config = dict(
    norm='batchnorm',
    kernel_size=3,
    am_softmax_scale=16,
    init='torch_default',
    shampoo_beta=0.99,
    max_precond_dim=1536,
)
Rows from block 2 of a small image embedding model, named by matrix and row number. Rows with one number belong to one channel. Each number is 500 + 25 x the weight over its row's rms, rounded and kept within 0 to 999. All counts start at 0. Numbers have three digits each.
After each channel's rows are labels from the 100 images, of 14976, where the channel reaches its highest value: "patch colour" is the nearest of a few named colours to the mean colour under the peak. Only what is clearly more common there than usual is listed. The data: gratings and oriented noise at many angles and scales.
# convs0: first 3x3 conv (model.blocks.2.convs.0.weight, 80x80x3x3, each kernel summed), inputs 0-79
# convs1: second 3x3 conv (model.blocks.2.convs.1.weight, 80x80x3x3, transposed, each kernel summed), outputs 0-79

convs0.53:497498443472513485493482471493495481487466504498498543487465469444495459516527532515475469515484533526498475540534498463510493476502494477457465539479515511497535508530488488491498443514494476472500453525513499512486452543508502497505474514
convs1.53:507489485493537493545508499495529552500534432466501529489524526542463554436539477477493523516497490537509502530461481490482522488454501487545472515504498513529526469518492495521519518511515503501530487487509495494529508490485495471467503496
patch colour: purple

convs0.16:541558510522483481506528484512504530495506524465513499508506494512499503501517500486455520497515501490527506459511508503489555532479492498521525560559509524509485512515533445553473491478524487522483509510471496554540478479497500493473453511
convs1.16:506443470461483483506532507487530477510488508499507517513519501488517507500481462495481499484484532515469439500501526512507425468449460469489493413473490490468478500460492499480507491510478505512504511480514476474501503511494517504465500464
patch colour: purple

convs0.49:503472504509481502533507519462477478547514473504544508552529487525491497516490512486475471507494508525511491547502454528483494468480472486539489502516502467428465506484530475471496465497472470534456464511529464506472485493527506480512497505
convs1.49:488504485537461489485505495498526489491469492490466464493544534462482541548444495478497538504475506505502504493502545489544529516489510499462503503536482509545530530568537517522497488519486501471500494520466502473520479509479466515509507463
patch colour: cyan

convs0.52:487503515503463505498454517481503507500494504477555501497529528463494477502515460471484497476510490495506460486509477502519543535480533516456497503501506495514509447501488497465465424468472462503504539520546509500528550494514519523489527482
convs1.52:545443496524506512515510507494548534475465461508475491449481471540471473448508498537482504506494500495563511515507546446502461493498505478516518522488529488456501513483506469531502507524517471480530500520497509470514479490492471494490510502
patch colour: purple

convs0.62:456512560487499445463519511461483469525522492446497538478491526519487532499527480491501516513520477493480501493503503493531539491489467516485507506461456499452465463494472477496515518479485501535488500499511473494521488559519475496462468496
convs1.62:539490469492513539511495481511462534477464526496499491477517502512493525497453520454522488502491510514470480532444525478507476499505536514495500502520513494479493496472482458468496466490465466501519543463483468518468465495470518456464458462
patch colour: green; cyan

convs0.5:541529515452525505478498501493477478501473526488476562491501496510482495493512413521515479509488507475463507499436490483533486507524461469504523517471497510481513511497517520451472514476479516490528495531481487486493529504540530483470472515
convs1.5:481500561479449519511529539468504485458512464488501520553485519503554491466566513460520491489516482542486521547486508489459507510527506467544500494485515522511530512475531518520492486495509490486496512506493499487482469504480511475481531482
patch colour: green; yellow

convs0.23:488513496495518485534494547512479482465533449473550509494539494503489479498508517520493520503477521500540449481543469504462507468517470550475542477481496505487498507514468489513536476499549542497503507488529513509493460493529510538538472512
convs1.23:476470523487532566539502479500488503475497493517487517502517471482510510510471484510484509531496523511509501492509496496506488583472510511533502460474522455497512523465547523517486446488517443533520497539508513479518453507501500472484475491
patch colour: green

convs0.73:491500503496516499526511480487446464505471486488467496523473509480502497497550493507558482540510475509500480529447528496540493468502527476500519465479510508489495502497465521476516488484471497482492498547508416487485536530479531477455512509
convs1.73:544491500452489471481490557507531483438515550496516503503472458494491482493521501472460495517484477536530490568482492491521521473539520502515433504487504505520489495481527521506497517475500463505507518506506486502523490494465490512472541478
patch colour: green

convs0.22:508472524511514502544505524514499548457513482517556518468560533466473492518499500517468475502528496543490514486514536465511480435489486538536537486525485511519522513466508479514516494485467509512464498487501537483473519484500526484483473491
convs1.22:509492526520493495485467460496478487511475496473532474518486487504471494505505470436506528508468521464494463499523504512482545501493474508450483499493508438498460480523507539484513478534493484504508477542524478442488467538475503464493497541
patch colour: cyan; blue

convs0.0:477500526474543508489464498487468495486533474511501512512515451530471529515528450473469479547559499499504465504518503504481491478472477496502479483492458519523566534467509479487539483514493490498506506456506491491493483481527447489534506489
convs1.0:486542509513503530525565515514471491525478484504491498463539490490476457492489522537474516498502466486494487519503504506538447517515484461475464543496513505510483500519484470462522478476526541487535506503509558503531456522537500467504482496
patch colour: blue

convs0.77:512513518509499485488473492501505496522507507471531488491511489494504499487445522512535526470529488530536491521473503477537504565526496534486476597500533515514486450506500540498476478508523525505502517472503490529538479509481518487489469458
convs1.77:460489453509486457490519516487532486516482508529472511538471525483513477518474461476519494456485494497465510464491467507481473476437473495477480453524480478489471503501493487469478529469482484480483502496465526508438491469501456493492488486
patch colour: green

convs0.67:550501482514498505476517486470486511492542492478523491495519456479495521492532500507459490507506466518529531492531487475511515560491485454481477540515496454515535484491479487484581493518482473464493526487477482519499491464531485508502492550
convs1.67:535491513486510520479514469507481492508468457477552515428545497507456476470465490490472494473459471475496501523456556491501521518510524519494480527508506474514495504482505531531465469498507506488477488537508505481529506484481461484468515464
patch colour: blue

convs0.8:480488471447492519471454526510513506482494480517496526499505510511494512470489562514476462535532486496529499496490549448494475456466491476499505478476486543524485530477523530421515479505519541508474515513522519519499503499469508504482493501
convs1.8:467473504533491489533460498490492462532506457516505450512537485538472501499510462482460509508457509476493487471509476523531501522476524503512508525515513489484538537465506523491478511513438492499502472536458505555522524507492481523496464476
patch colour: purple

convs0.55:462533488485487553459514498504508467496465475512534528523500512505502501503507470441513430518463519513454519534537503472519490542542482499521482488504503521519512499487515544476462490481492519492502465489516483510482470531545477511486486487
convs1.55:511463526536466515511567506474511525501532488529491552526535551566488501509496488492474520517513523483518508523474496488509522475533515495516491482491505544505532515508482514490514519527534517497536511494472531482484535533531529484482547485
patch colour: green; yellow

convs0.32:503486472524489540517483518499514480514459528466467468467478493461495508528535480549543492496520499503490511453572484476475485469523522517497487507464504525530515483508489494485510511523520476494548489457494540499540467477524469484489508482
convs1.32:466501457512527467511505524476496515467540463503506560533469497491500525528494537528491492452525502488471469512501517498518465497468485500521479452483495483512419524473474490508494524460500489490492491504492498488497476496491520524514434492
patch colour: purple; blue

convs0.61:484506483494520501527495506514494459490503495469481491476522483527502465551504515517497545551504468515467520490508539446485495473545485537460509474508491540522509503510486526494499478449488477492490509536497469499458482488480445507533495446
convs1.61:489479483471532463499453549509507569471510474542549461488501513486495529522566529506497509511499539518496498521507491515495468488428521507489477511529510487479505483491544509522466471485515492497501516510517503523523465500484491503488488532
patch colour: purple

convs0.66:457506524442490497452496508518504521476522506512502511499510497490530467480509529489464487484491508536500549464530468518540512484477482491522503481493461456499527525478440524484486523492485532544510483526487491492476540488531501480444483471
convs1.66:529480494485479528496496480517466499461516469442483518484518481497500486485501475492527505491479521442530458536486480454516510513518468504515551508508488496544477480531514489522452494502463452526492486528466514479497449542480528513501498508
patch colour: green

convs0.64:499477504506485478532497550488495542461500526542489475474474504506488508501460505503490458500497495468456482511457507522506487470492483497471514544487518499503529506494587498466505478471469474472477494456502462456474491472503479488514509530
convs1.64:508508477490470533561492517491529459529479484534486527525541503469487494495520508504498490483509540492478459452556513465495495506541517503458485525500481489484483478459530492562527508491484506502491471516487471498535501483442513503477496491
patch colour: purple

convs0.9:536502478486481481498526519515518470517480502477525491506540557486507468529506453509504511465478480532490520550516485464527541474524507496520507453510481491502517518495441506481519485501480494467543521452498461513477482540509464533506511477
convs1.9:482455464528465495475505510504484487512494503561458495535457470526519524550468492427512473476538488496512477532486492509515468503499494507480464513483512469514502469493487480501511537503536514497510556496529529488511509536500474474503519492
patch colour: purple

convs0.18:453505478495505520459482533476530504539490511472490491537470511506480506489455499516449466478492500546564487473532533536464493474472477497478488496495500557509492490497527511480549492498505526479512479480532506540491472472523494522485509517
convs1.18:468496478486550477492468503493484529500539492515555524503475512511487477493510483541462487516465504456499492492528534514475442513520546486519504467512500500517506524523483489532463513523501466548517461525501485510524511452520484491547473517
patch colour: purple; blue

convs0.11:445485489450500529511500475504483516500534492481492499509498493560508468461536509524510521504464537510500489493471528500487472477513539488519546508486503524490506491508440521482491481535543530500519470463490516519475457508437499511487532488
convs1.11:481509510481492534510445512507483512503449484507515475442483474514520514481475478487481477514500488472520484478491473486537538476497494495519479522524506475476533448525496477492534536513507498515501554521513509542550517456500528455499455489
patch colour: green

convs0.12:519506475545512484476506511477530491474452487483513516509494505521511488535498521505490470533464489509520475447479489514535471447452492550496527474470463524503501477488546523508529517489520519513444478536523462498523491534489487494525491483
convs1.12:503508522508490497462476509512522499488516520461508462478487494470479480518483460470477453449531493549451507534487473490511527509489518492484463514541491498490449525520474545516518509505487488499495527521489534469463483450482464497502459514
patch colour: blue; cyan

convs0.51:504463496474475510494516506515518477529504492512545483489536506548486531497492472500495499529500514498495511518505475451482447449514489475508537506466481552546508535515522463478515479508512519534478457469504558478484466490488488504493471462
convs1.51:502483503507498523518517477469477505433480528487486518475553491507527513513491493545502496484501537524499511491507495537559516507506506550468501498477525428492491513461530549495489498539557491484527487520517520497507520538497519484526485502
patch colour: blue; purple

convs0.37:492472460485532496491485485522475458508475518500508478475441485518470511461469537496514538522481484518519468466495472453518506483512471514500486463501516500488496507491481452520459466522510528502484536519530507449504493534548479495467532484
convs1.37:528499505456455494517495487515518500536495472515479465465505502563527480459482526472485502504521498493492497469476463513545492495521524500481508541490513437507493472524503502512510531491504495494481512498472508525502494484428552487473442501
patch colour: green; cyan

convs0.71:525519506489531450460477498527467495514489438535522522474518497482483511529516465469505512486521542486507493517505496463496509438503502492489500462480461490477482529462448498536469496515523528512446501521497484472485513536516517529493511520
convs1.71:499557548509455505508546538491490439477510542490476535529484518514508524495487494486512502514499497509494504518476503483509472521497490462496504495524528477584502481532501512516464509506530524519531489544498490497518455520527464489482528506
patch colour: purple

convs0.44:504513422464518548488506484507466489506454472499531502486521487549486516490503508466499500524512491515483529491475514468499462445483511495473501520517504495482496503525495527523492488480519454519518502504560524460495484502465470473437498504
convs1.44:508462512516542457499504509517473489532509517497496457478484545513507514467484469501536493517529486516549494526499527532549508460525518488500484534486523499474492536543499472523520547486473511492474524518462461460525534497485502496516467472
patch colour: purple; blue

convs0.36:462520516504496517493500487503489527457496495456527464475511526528502482470521490491499482521414491533489474527488505560495482517511526497523469459498484515482495499480501515480477499479489489478474529582510511484483510503538522509455519479
convs1.36:493482524450502498471466484482504532493534506538442520468497517508453517457485520457512519513539506483521472515503554485511534476492510493501504486521466472506533520504483498518477519540491476530497455500525498549526517510506539456506481482
patch colour: green

convs0.58:500477487509452477517453496487484507509486504509522464528514522522464527490505456504514524479526492488443495492504546506457481459506514502481463532532529508462475525486485534523512445459504481490519485509460505464452481486482494498513496458
convs1.58:518493500534507493503480498501555549509499496499533497451469496550517516517498528460469477541499532496517517532476498473516479499471503471454488530433546502508470469513530501476549479471511498517488512527501478532475507483493511469518510484
patch colour: orange